A small contrastive image-text model, trained from scratch: encoder norm batchnorm, text encoder width 192.
Rows from block 6 of the image encoder of a small contrastive image-text model, named by matrix and row number. Rows with one number belong to one channel. Each number is 500 + 25 x the weight over its row's rms, rounded and kept within 0 to 999. All counts start at 0. Numbers have three digits each.
After each channel's rows are labels from the 100 images, of 14848, where the channel reaches its highest value: "responds to" is what is common among them. Only what is clearly more common there than usual is listed. The data: drawn human figures in many poses. In brackets: how many of the 100.
# convs1: grouped (16 groups) 3x3 conv (encoder.blocks.6.convs.1.weight, 144x9x3x3), inputs within the group 0-8, a 3x3 kernel for each
# convs2: expand pointwise conv (encoder.blocks.6.convs.2.weight, 288x144x1x1, transposed), outputs 0-71

convs1.78:478508478486484537488482547480482484581514542470438468506480502562527510511499486508492496518496488508473506461516496491505499486486514543506504473487446509502474500524504491508530497531528541557516478472490503470484502525494480510481510535493
convs2.78:479517513502458551513512508504460525482505510481517462521495497501510485530507580466503500472524512468525493484485500488477492473459479515495495463474472520494523501483520457494490518473452518480548439528490509506523
responds to: running (54); teal trousers (27)

convs1.98:508507515492492487473516515493500544522457544447516451525491481553515480474519519495480548472490489497466498517507499509482493494526505491457535501478511484500467526494515498513536464490471508500469483549560459486487458469514460504511498477478
convs2.98:525484511547499491468506490518456518502460501478522537495469501508494466549472516485472518519502490509462480526498465521508503524501477448506470466457495470537512560496484483537515515506501494468504505570456502491508
responds to: orange trousers (66); orange top (32)

convs1.46:496465480485485506523550483491490485458487490593501515487511496490533482501474504468509493498474487478528503507482493451481485556534526518502505492498468531482513507513497495497503523484500503504522486468483500479541500489471464478474576530538
convs2.46:521502502505527478474500477503498510496510502469462488495511470489477491471506474493507492454494479503505526444502474492526503511527504505502479515502511519509497492503486536479489497517509477468508474488472494557490
responds to: black top (78)

convs1.39:501485476504498491457535557513513492472513476481506573469507496501488498542509472479483493482489500540457547517477489508508517509458498523489524532480496482512499543488511478483515510518494535503534487521538475476461513539525479540481465462477
convs2.39:537522490504513514506477530519482482455507481504503469519487520508519517464565490505524491514501527504496471502442549485484487510519481450504497554462483506498504494546517454495498477521517517450486510509486530481494
responds to: running (34); lunging (28); blue trousers (27)

convs1.1:523441506499521483480498502504522496460518473481524493476511505509546530488535456497533555498496542481471456514515536507519478443506508482495496485529512523531501489467488514522525483550493523513489540538497494532474504458491467506491490534480
convs2.1:471491446479485504536504497491476466487500489493507466517469479519485523483482508455499547504470485545442499516480495485477459503530537492466503501488480489476498501512503463536479491484497479476507484466450474507521
responds to: green top (26)

convs1.37:477488516536507477459513513510546518424465516536515455517505466508510503460501519523492512486509491507509491461489490509489480503531510504495509503533481494482502483461458493529535476502509505497486482500514504475474528506473455486576490442468
convs2.37:486498493489501512489500513542472472500476528503558503534519474498455535582508519493480495500500512481470476512498472488493474508524517506506525506542490508503505498451480507479468559512516469532496470487501547512506
responds to: hands on hips (41); squatting (33); teal top (27)

convs1.142:499515514490504499499480513496487504497498497524484505530520455523524470450487557495513522457494524493444503529481456525533444488538472486516519471502567472476534501494512490500510549477502491516500471489512509479512501496500492470485569483492
convs2.142:486519481497501506518506512490486483523531551532521517500471515525501500487507502516544501502476515494493481506521509494511514523469489523491477476510547557484488543494506484514495557508480501496509528496484475483474
responds to: splits (44); waving (30)

convs1.64:464489476463499536499497530499528493520502502472546475479516455506453540484488482447522529499484476506491466502476477483500502492507484512471462462492504501535526492504489515521486481495513529492503496479488510531486500545443480457564496470454
convs2.64:503505478507530506515534469550500508511461516509474486535471533494494486537476485474524495473546489482550508472541462511497505514452527502494506495544533463494455529493518530550518505503548510479499478564511466482516
responds to: blue top (34); hands on hips (31)

convs1.124:470505478520523496574517543472504521514460466494485540481487492507485525493532482528490556488512476523481535494468524530491533489506463501522469485517491547561479516526495488511515478503507510515479499528506496537457523511481517538502466489487
convs2.124:510536495489494472461527459504475491505509498478482487485477499508510485489486536427509499485467462488510483462507478496499497507514501497500547473476487507491539536501542501462493477497484483527541453539510462544544
responds to: splits (27)

convs1.110:529479497556496439579511501474536540470512470505475477498513501482497514496500506512511498500491533475490554477513500507510492520485509511489506499494517481490481490494503526501551540490452463546537481485484492490479489450480518477544478524502
convs2.110:510473501498468485510489484479473485488461502451515502521516482458518524481520470461478501508531517470476489462522487475506472478477518507494488514522510476546529511508538544541474507501454459451490509497474452496496
responds to: red top (27); bowing (26)

convs1.75:475562463517527501549483524526579541485450486501479473469483529514494477512490487508492479469488503502498513539482488498490485511524514492457495516489466493517550490473513514518466505502528524503499473484496454557513498493487529471492511486516
convs2.75:503546465511490466541496478513483572518521483496468471494446478525512458466505484530488506511462516528505480505510501536553491498526494475527516518534481535449463515482475540538517514528500483510479538471460506492507
responds to: teal trousers (35); red top (30); squatting (28)

convs1.45:523509516496527487515503487454536533486543532470492509480486467487511499490483517469476573475457516459486541457530532474524522483510499457500469478533525480502520484502502500493504517505489515478472511501508486495510445552541486508514496472474
convs2.45:519523457467501578536516527449518468456477480477501522462486520534472525493491489477554491487525486479515473477484518454498474512493481478507494487527495484526490477552481494499498503495488521488518461495507486532508
responds to: black top (56); black trousers (45); walking (27)

convs1.36:475508506518494490492483503550476513495491477504466512484506529556486437485507477526478537534476476476507518515497532505477462497494503461487462476474545449532533524482477515492505457524510514505475479467523507508532496485464478463542492487528
convs2.36:484538475525502509514494533496493476510490501497454507488540493528521506475519484487496490488514471504506464482487506512492509530485484506501518514485504535473490499539496512467473466547500486500499501468498514528498
responds to: squatting (55)

convs1.113:493495490526465538544513472466527511480485510484479488522513508513491487481505494506522518522539522465453513480534498540513541533476420482486510511515487501507513445491458497519525543498478474543510510474507502509469493498485500512483495506565
convs2.113:506546515463494480453487434477457515481461487508521523480531518437472478468502508512508470514486509512488479526482536500516473505497492517522524520444516497550523506523525486500477493511509474490473526511478505487499
responds to: walking (36)

convs1.14:459472482483512487505507517484488486501492492490514478525493481487519469466514463452444535507457552494551536494533540474462518455482458467498451488527502488506502529487478508506506547541515478489510494506485506505502497468481511477525473526510
convs2.14:472511531454511478441485481521456484510466506497548516506502483517518475462539514460466477492484469467481488479520498509465515528521470493474490482539455471457440515471462510465499443481496527507470479494495507492504
responds to: kicking (26); star jump (25)

convs1.120:450482474523526524454497474504503512494526485533514511533479488524513498528497498491531550487488521473483524528478455508511490538549527456471473513527488474488501484528542500492520497466521460486459545530489475479476504465478508503482452504506
convs2.120:492507498472481491487471468464543491459541508486484497501507494466489479537517459525505470480474484458500507496435509494488486493511506532491482490485534499494488512480451485497483527478507498471486501492525467488505
responds to: kicking (62)

convs1.126:467488499502457479563541547554506518509507482503473479477543498509481520487495490502571527503480493490464474498493502515484508548463494486506510478456522557552555478479502504499487504525498489481500507513500479483462501504517486512516487496481
convs2.126:540526582476453497539455535476500472476533490454484496489486465483458528487490487495468502498523523490526482488475475510486501502506492473520518490473464551458483535487529474473502466500559480472516517513497511485509
responds to: orange trousers (28)

convs1.117:476511482539492465451469478486502484514516496523509465494511487493529493530497519505498480532481466524529520509487521482484524536544499465458490468517521452520527470500529494496474515477592492493486484496519455498520458481520500528501482496523
convs2.117:502500481476473536471497531466488502458509486514551478493521522482456481480495512472491501488482492508447475495511455510497537494472502456532516473483473512492493528463498449532495468509531504485464525519490482472520
responds to: arms up (31); arms out (26)

convs1.43:520504463473511476482534505510476529460517516461507562504488463512500463504521475468465503518519480485490527489494487525500517484500489515545512510472462506455495485492565514456505527540534492494556507482495491486507501542545503520473489474496
convs2.43:494519564488468499529486470497515517496510443487513489468492525458450503507519476451506528466467470495511521454479530457477496448479444481500485496493463494482514474526531498467496494490502501467511487506523484550462
responds to: lunging (26)

convs1.114:483479506497500509472506515533488479532507425536508486515512512489511501481489486488478516486463544451549507538578472462499456501484502483477506476510500513500503476497507539488468475493532496481510537509444521509486486505498491531470485465489
convs2.114:517485468517479503501483499500484522502500504497517504518554519524523500483497530541487431559491525506471443471522526550472537570514486474514582536519519446547480463494465509530480478534521509460482522530497464498488
responds to: lying (25)

convs1.7:491485512521475470486543524488494499469496489549510467503536486505490510462479480592484517482490493485488545508506492504475506493509501536494471535513468477437476549466494537499504481465477458517492472503498481537535479488496507497502493504481
convs2.7:498508471500489491498485472508494525523481523500478498484470478518469512557495580455478481472457479481441482524478455470553499521490541493520532494505492507462514473485475516505517510480505507467485461474502507515515
responds to: running (34); green top (29); squatting (27)

convs1.139:514482544538482483521587484486501488514524531506512490493487497462475481462496475488523501493534505485476458500520476520481487471503465499480488470485516546476490501502481509538504476503498525515501503551505453485505527492548517549506455474470
convs2.139:528527560496477471480517460519509451521475471479482515478477470471510485515516526504467480496512559492482501502504495474523492500483461473540513489493487466523443535496479501487480471498490479487478496459497492470481
responds to: red trousers (46); handstand (37)

convs1.68:449462482475516518474472517496527498485482491493519485490485519474518475454445487466507515464516493529468493515477475456497501460559516466466497520512534473485476503500489504509497490512498545535481490503500488499480476521492491526464458441465
convs2.68:518476503502472497543507544493462498513524507504482460495487533492547505494496470492488465478540467488528490495516522503515511541514499463484534525523477516513421513475486544510546526482510538491505479492513494459489
responds to: blue top (54)

convs1.44:501469473476520508522559471530486520462500496459518524504473486498520492535497484475467499487497505481496484505520524506510487499468482539525505520473456481463526480492537495495475530505568537528551477484532502476504554527491524499527464486499
convs2.44:507510531503475499507454499480487543456477490457522451473536483505535542478467515495514485483493539470505510501471475496487510489477509497476506518491487519477507490518497540476468455480507455472489524478445474480472
responds to: lunging (30); blue trousers (26)

convs1.29:481542473544518528527541450508510501524539473464495478521494484509515513454538485504457514471463516566485479472534503484482503481483475479503503475494498493485511473527473525498462482457509477482490483519513476499474518475505545470494517541501
convs2.29:450492483516481568489516562509511488533520518502491474495475478518493545481488487517506499432562450524534513476521548513461467473517485488491542485525489533488493474509503479511530518495462513472504505491499512479487
responds to: hands on hips (52)

convs1.136:524490467482541497497500470477495531509486502507458475499454490481503484493473548493547512526467498537511466486461495504511472507440558516532460477489485535515512494533528477517498491484496526505460469466546503522525510538489533497491500484487
convs2.136:516518483485527484491502450438480507518474541496520554500422483497486447519469528520478495513447466514474504500504470503544543504468465490503522485534466504559485502511495497489498483510504484526505484521523508446470
responds to: splits (32); red top (31); star jump (26)

convs1.15:479486488498492504503510497479482471489518479504515498491520480567540493542486469480511494491528468499525449513494484484569489479460564486482453514496501473497469506501516503484498556485530474458503529485524525494501490468513455484488497520536
convs2.15:529468490519478496480476494506467511500466456518481485547500493456484535495515499497494515480490516460495556492499497498530450487502527481473452509492497501531547469509511506492519476532487466458491469461459500515491
responds to: star jump (59); blue trousers (28)

convs1.94:494467548490485490517504491533471513486475493475530487475487521520470498501510504517483506501490540481506475497494483515477509529501521522528460506480541511454486542459493526460511454499511508474495512457482489495547513506477493541453463526426
convs2.94:514458488514493502500485506485486535492504504437515469481492490491493501547508509495467500504516482481515469516525496497519493541503471513482493493484514586541508503522484455509527508524536536499518462530485555501497
responds to: orange trousers (30); red top (27)

convs1.89:453482549471525513472466477503458464500515486494499515530509469489496513514499493514526478506470487482488481516508498461491525506483504482481464577505466492502444510501462557474507488486508496525523462475550524497461550504492481500488506495498
convs2.89:472455528506522503496518510488496480512472506471559485533459489491514537502481466520512512494537480491507477520483467528520488496510490497498477472530476536488503516503459507476475492506517551493499533474505498484469
responds to: lunging (28); white trousers (27); red trousers (25)

convs1.2:510490535514482501497513507523481514480481519498538486461464516541549501499535486453541542480562501465517482509524480512502476489516501520486459493524482549530532464471488538558478513522525503516499496514518551496463513489481511511496498496493
convs2.2:498511470536475497506516470510459458490516476478519467471500552470479459474472541509490489520443497465524472471467474505495498528487505495496483476476514515529485490476501476478468497483485473480467456483465546497499
responds to: red top (42); lying (37)

convs1.121:483487480490468463482490446455514490499545477480497492461487492538520506521539546495522531495500489484508501489475538489508520516537494473500481511489487493496510429482504501527529521462559468482501510466511497505512463501502480511511556464536
convs2.121:470538508510445494505496546481467482499478492490513475482502510449490527464514511478460509503507526513512517512479532477489477521473510495476516477486489465494496501494526470497517477491514471461496466481454501507482
responds to: green top (26)

convs1.55:496485526530494496507505483514563498477480473493480480491492483469544497446481560511488493518490490514494497498531481517464488488498476535539454479487495488506451474537522493483512480479435483464495490521468504495496493464492499543502454488542
convs2.55:518541513454492567498537547529522558466490519518498519484481485515541506497532476542501541494452498492546508475517461484493475472558483499498536456472467485507494464497511503512519559450505542547543497465487476513479
responds to: arms up (56)

convs1.13:502483465501470506501505492523486475472529488510486484472509493528504463541499469546518484456515461519582482489491490529520507461494570495481475492500487506504495492519526517463494564496514474518478497503508493490466481536549491488487504477522
convs2.13:504523504431489493499515440452500428477487470496474521481525513481503519481503487515507464503478498493491548474487495499480477477501492483466464490507487443519552446555505539470506479536503494499504483481467465469472
responds to: star jump (38)

convs1.91:549496481490497523487492494528559477483483480494480483475498494491488515487465512506503515493488510477532473492542513504460503532488494484503465563491506479482517563504507485495473486480480540536525472504503496470449491456510470519429517530498
convs2.91:512551521522489473483492502510456493451489516494506547527513501494505457519473509481531502493466543472506521529542540477514507538525512557434458547483461505495521446514478463508502502508475466516522525463468521467476
responds to: squatting (41); purple top (30)

convs1.76:478503510469529516504522482446470458519528483496499513513508484509515509499462472525541480537469483476508456475491526477493499522518544517515502483471495496491501498522505492543520512457449527520543534460489473478464566499475494513510489477474
convs2.76:508490499492501522504504478490488515536449507521524498478497513527486505519486477514515451503483447562535545506509444501525492522486500486485490473555458503549468524477480508494568485535493533522471456499505465479537
responds to: teal top (58); arms out (32)

convs1.73:498498503468474510547479542478499465546503551554473504498478496539504496553511471501502528514476515543507493492480491469492476503496493489499474508508504482463475508503503529477489502517515540548505550473505464475480472514531466470474503543532
convs2.73:468530510501467557476471473488492484479498469502476479487498544475502515479493516509490514521478557495446531481484549506493474481510498511513477516501497458476523488543484484499481522519522477480543517505515497500451
responds to: teal trousers (28); running (26)

convs1.34:458511545483505498496511468522487462472509504477546489494520511492502504500521492490514518505508472518490545469523471511506518543460432474486478465542503553489453492460534470513505501486493536512455461481509495544511487501527525496511520493516
convs2.34:555490503522489506526527510447501532525507501504499451503447529507514512489445498532482480504511501536486488548504498504516485472542544470452481487486489549532523500521520532468474476480531536523468543532544482487559
responds to: hands on hips (38); red top (29); squatting (26)

convs1.116:493503475534474507555506494479500488499512486514509486500482527499529455509487540462511503460506506456517541467493525527516496564456443504497512484505483512480523469485484509513490519494472471511522508521432496503500545486458480481490463525517
convs2.116:523532541520448480519487454482524503445481453500512488511477491479431554442514466463510486510498535481494523504488498474474473518494519548481524489483506476519508482505483482473545510482530495505473529459464508517485
responds to: red top (42); arms out (38)

convs1.48:465466456506508481464426453515520473473496519460494486535510541480473491484506518548500497529502502455444485516524486477498522457490472527525516504494509495496485485488495493503477498516540526495472505525463509482498523508462457493522500483471
convs2.48:489537487524504515470494518502477480520518474473486531553447500494545489503500502495519469537502520493518476505505477491514481512521487444532488467469496497490489537532539477533537492510510512511498513504500515520485
responds to: black top (56); black trousers (31)

convs1.65:484480497525514494490478497481516534549499505532502480563503494513482496428482513538526520476475500465506499468490506514488489594478465491480486506484526481507491503493486502497500495512497499499464481510492478513496547529494501468474438474470
convs2.65:535491497483503501464495509510563520498534473499511523553513495511536501471490470501522495512509529505518540526476534495522485496511558481513504508499458509486511501519527464516510479537528470484462511481492522480533
responds to: red top (48); blue top (34)

convs1.106:499524472489500505479531448491525501521504466500467481450505500497519524501520478504484511468510489490522481521413550475492496472508456457513495523488500498511467488543506492509457527498504530458503486491496520520540515480542464516487468476484
convs2.106:498496510498521505532500482498495506518506503511480443467496535492482487463473512472490501535501528481511510539458482495521480487458489496505521520514557528470484456509510528506461463524493526534516480459526492517493
responds to: lying (40)

convs1.83:492488500438521546499493485502480480512499477497523508521522493501511512483470423515509508481481526496470472493491506516506515485493500455473443545534449515548570519449487536530481492490518498493506499509528476481492488517500519507490485509516
convs2.83:479524536489493499477496509466526464487496523502500478494508494542498503494513552519461461492540489496529513500492473512548516490493454467481520505513513501515473491492509507464501532519522558482453507463488455511508
responds to: red trousers (60)

convs1.20:476513491475499503505534505567473461524502469467479492508430456516534509497495527491525536489483479454474479491506501472485500531514513477517530511508504486500475437462512491461515520538514515478486489505513490469499500510488518469500523561512
convs2.20:548504465479498490564515517542472508500491500531474484467480487509531499496480491494499477499536519564468530512481493503495503526530510524496466494501495490471500495508511519540524467443473511503463489489531464520549
responds to: lying (40)

convs1.50:505545514494486515473474495500483441499590491493502486483482492528522502510515521518494464514507453518518486503492464504546490493497466468486477511551481523498470557500495495493513454487501513538492487504493469488494531520455503546483485489475
convs2.50:503532486531523500505557509496514473477498563524480469499492470530513538468485490505442538461483519509503498550469515490503508556481517525512484506506512491475501490463518489515526493454486496465489495534536492528490
responds to: black top (59); black trousers (41)

convs1.132:488508527486481531562477533534515473524503470528507438512515480509542489513466462511472439519504493431509522533507503475494493491482507461489539484495516491529552503514509493509499533488483453497499495499472512502478504498524502506489532471473
convs2.132:492521460512489520456492495508521493465471477484496515485502489493467546515509547538499476492514496467494510485468488526530461490474476466543493511487506467539500485521512489502492512481477472472476511489478481533483
responds to: red trousers (26)

convs1.77:557473481509481484454491503485473440503454498485512560476504479480512506470509504472497549489486505525472485503478473511514494524510496501511503517494494566504471481500532472494516477509442488499506528493495499510451478553490479513541472477502
convs2.77:450508502522516476502498512506447477517512500502494469479489529500486457432493511511486499471525500505450498471504501516509494504471487482507479454540514506508487510486494488485524502512532525484502502460537489479485
responds to: walking (56); teal top (25)

convs1.28:493485535490512493448508502503500528481478543467495529515496530507507510476489490545520457537493455552473477478461544541514469474478500465494536483484556517510514507509481485495486502492478515528484467462514494503518531531485499537457520497483
convs2.28:498468512479526488502545520521498488519495503482476543482450483558506487467513480523525485465515474506515481520515506533490519468516500530466465565560470511475488527499503494525479519530514479478538486529538508509529
responds to: squatting (41)

convs1.53:473506455484502519457466480509525488480484521526493480515518519511483470510480495554531480465510586499471469506529495484502525480487479495511481482487523496477467499496502488480540484494538476496482492512553493459476495522458497500539480448516
convs2.53:521502512523494474502479512534502475476497476487551573519527462516500506536504510477473455521488482512491486510446472483503511486525518485519483503480467464514439531522522535504445515475510547507495464519531465526481
responds to: star jump (58); black trousers (51)

convs1.135:536484484497474488503492519535485507494469511493479498488469470475507505512479492469486549485523504480491445495490478518502510474501473456491531486512512510505467473503484501501488456525523526588506547477488438486439533502465497488500496509511
convs2.135:496504579473533506517544503514501518492471461504505509509491496514495505499499513452510513561529563504494477512472531522485486533510508529457504514502539552513504510461494532489463545489482484486440496499488501546508
responds to: hands on hips (63); red top (33)

convs1.71:468491507482492509462512526521484526454501531506485470476514507492519522495460457463500559470512469479477468472471486470502495499554502522473470503504508463483543507519489509493490506507508505506488507514538485489491482563487496529456461438501
convs2.71:555518478488524538518503504484496481555493475479504535502479538491544464544482536497516465474520467503545457511498450524514496529501484497518519467511492519487515530523475515515511505496520471532491526526557532493485
responds to: blue top (69)

convs1.12:474506438494529476536522528511505498507503503489482494488501462526528472494499478500497474487507460436508520492470465529549491496469478499506470462484490488488489474498519503498507483502527546453503534477540572516511452482468502505500485480510
convs2.12:536489460498460518464461467457516506453509474472497522506520474472497470501501517464537482488503473486475516536446518511529540510511500484478530474485475498469465485502465505502505520515520493508485531449525512510474
responds to: red top (26)

convs1.90:549516513484514501485492509507542502492489466499470484496472531510523483465516518518543510501472515478521463487491500497500483496513526470561522492473481523519460447591485527497464476471484454484486485511518506482472503491521469480515505492469
convs2.90:498501476469501512494499487452483532451485542498501508521494506504475532470577536511477492542462503494508557561482531476505483555483519520490519514485515514545486489518509481521517527473530500509494490520524494541475
responds to: hands on hips (54); red top (28)

convs1.80:475475490513559484503503495491522515459493499482469515480508514497476504503477465459495482528495507462545511504518482500482508513493474534554469466479476481451489484462509528470512543470482465464536466498484514473470478455491487538530475499489
convs2.80:488488487501524510508491547470475499482511499493481524479494555525482500569515516501517528509505468547482515527523505493532509484545515517477562426481520493463551509536476508520505484519480520457515511513548483505483
responds to: star jump (65); walking (26)

convs1.95:452497492522483490535502466456477516503507449480506486498480498480477491614476470460525482492506501491501531490523494485492497473499517481529484489512532474487535499497522491492478471504494496489516499467513464542454490493470488501497477491544
convs2.95:494501496476522478506499512485501509508449518496484493459487445540512521503486485504488540499476502472483491521484494507511520462490503524504510504501523526494539512473493472472468482462508489526530503496486519504470
responds to: orange trousers (25)

convs1.3:484504537503507479516497491486478484532520513474466498494500492482538499499519527482480486512525463505496511462445489531567561513422457512522483486474509500520476489485479509511502492500559498509507460482514508549476498522485460488520515515497
convs2.3:460545501464519527471546472535503500503523498481519487451473464533473496553486494513520489546473542500474550527483459492434488538486463502496516475505440475481486490480490480495459467475507470518482509507504462511513
responds to: hands on hips (57); red top (30)

convs1.103:465492508501505505497512489490506570466490525505496542533500519482494504501477500484493509521504515481506545451492548551476484498499496529474558458477532558493463493478470478480545466522540487505472493502505511477467502466526509505502481499483
convs2.103:499456524518537473508517485514464487531478504500520506471493516529502544507487479483493490482526472479506459484489492537470536484495521454529520497511460497521479505486494508470536509544470518536494507514497450468482
responds to: squatting (42); hands on hips (40)

convs1.128:512518517496488527478472541505468510527510477499500493475485521528487521496505473470512479459501497553512497496479517504492499470493512523497517487475523522487544547471461526606460509506451488511481513522487453504489514494483503539491493492477
convs2.128:477481489516463519482492473521500531512502489524504516499575507503504481455521496507520501489491506497485511511431473484508537544473481502488500490533474516476496495545485478493479496509495477480484481487522514486485
responds to: teal top (72); teal trousers (32)

convs1.88:500522449446465510484545541530497479497494485511521510499463515509508524477493463468486473510525524494477473500492497493463529477508499498461465472468480551497525480473497460536493554509480505496466517511555455504468508513486501496502474469497
convs2.88:469505521474498470510513479528454508503466497526459481493496507536506488526519527525485512502505532485534545452485504515464531513534484471488476488515541534455506491475500501489491456488506487495481487483474540529532
responds to: red trousers (31)

convs1.104:494503510486485485524487509485523480470494482525519523518480488493519475459503481513517493481491490505516496586505491466484529460456526511500490500488489474516484479494455467532432556503529509504498521511539473480494464556490536491506462496492
convs2.104:473455464496544484506511500523468509509494491536525453486469500531525480508532523493481489513487509475491445538516513517520544500468495493545515498506483497508478521439463493503495498496504495492522549523544477506510
responds to: kicking (40); teal top (28); yellow top (28)

convs1.97:498499505508515479537480480468536524508465470510488469479521515501484485551446484477502461515487495484536515501503512480502503481495510474487503483540492459515496464523530522467485485503464504493509494463493502537454507482425487484546486563506
convs2.97:493485530461504452510529510492470519523463494552511484462493543524498496531499466552505503511478500536497496494510498488492473499480501512503500483514500503513501518473499457523497520497476534535498535481571514544551
responds to: hands on hips (33); grey top (27)

convs1.112:501494490531443516580531468461518480497507486479498477499485503482517508509513489531491565524488527455470491498511532530522499490456479519527513484483485502475507457490452504500509548452488461517485488487486485490492525476487535488478503516498
convs2.112:575544513462477516512458489501499494470486517521510487496522482479497546529520518528471493495495452473476531491494472467477492459482464490488494500464494488490537471492495500475465526476490493474511490512488477528512
responds to: walking (42); orange trousers (25)

convs1.54:508508486481470511515512504468494477474476534485524525481517486476470489487509517476478484500498522518494489510484473491467533479544549507472481479484549519453477531503468479445500488562549474482506560525520491490482519478479477514525515463499
convs2.54:552491520430483490460501472508525472498462483480429477462477513486503479456494495461528481526482505504490508502505476515520489486465527526480461502450487501495474478507512473496497525473505489488541487485491536499502
responds to: splits (37); waving (34); star jump (29)

convs1.58:518490488489508518490507512524509495483478502498489496494513501504500492568441515500482507493513493491536474504511452490453568473513482490495529506442575487492464481510466481508511505451517474480515537515492488500492506518554513493481542492478
convs2.58:492507533513501488529515522515473476496526461478459449533492507471531475473545539590509482474450534507489518510515524476497503524509504517510526510469477514486536517496541534543483486518520498476541462535458483495532
responds to: splits (44); waving (40)

convs1.118:484449497470534478470484487490515474477536495476523513481501461526512479488549531492553522500495476514485505508485489515522506483500552453508499521496473516477505444519558498503523521492513437471509519522494497524498479490512465493560479501501
convs2.118:506530482494455494495490473446527475493551510461487501467520517488506504468529510497485499493507537476521479471473515484492496464449493507472499490467513494478513512495485459500432503519530461499497450467462493510477
responds to: lunging (54); teal top (25)

convs1.123:474480505531519499524556523521582526454456493490515481512513517493505487482514517478520528489501495491500486494484497521501497483516512483494535478523452497540487457491544490506510491495504526468503453567501501506477476491512508531479446532501
convs2.123:476479475473465484472463475482489488427458500509473492493459514475493501517466506506478516489457535489491495482494500483493485490488480531475475516485505515518482466467470476428475491520509478469516476473492487524507
responds to: splits (60); lying (27); orange trousers (27)

convs1.134:495541494514482505550513485518518551488537472475457483491543500437537474496470503480502463501473499502471538553494514491481528541480516459491532481488498544520528505482520511517497481505486474470537528511482484481494491516520502534497473492466
convs2.134:552517492477485498491478444467537524501488491489493487473462535467464506502544486494475498463457509500482524489440551490513497463497502485511503507463471486510531504452506520540504451508532490479474500509483484471464
responds to: teal trousers (29); orange trousers (25)

convs1.133:479540557528474512526483467547523482523515467498468478487540466499533481510490493516495445462480527493469571540481514509499516514499473474502523469478517502502555493493487488501506508508492467487478494490506526515472538542495508518479510511475
convs2.133:485519502490439519458478502509514508477506483514463509534498443482509494525531499492488499519487523475488474495492544510516506490512504478477491513456512511486502491486487483470496478496484507480495504477510528518523
responds to: orange trousers (42); running (29); bowing (27)

convs1.56:509522520489463513497498550514495495479490508482491503457512533485491498570533460519471516482486508504530540547500492505474502463493479477462475469506509489491475538532501508485457470460490443460523465515490507520493462466515486515512533496516
convs2.56:486481480523493499438502517469535470519472499515527512537482472496538502517490476493472504517443543498497540476494505446482504502564511514497457521456513512491458488559501487458463482514512484503556531480488498482520
responds to: pink trousers (26)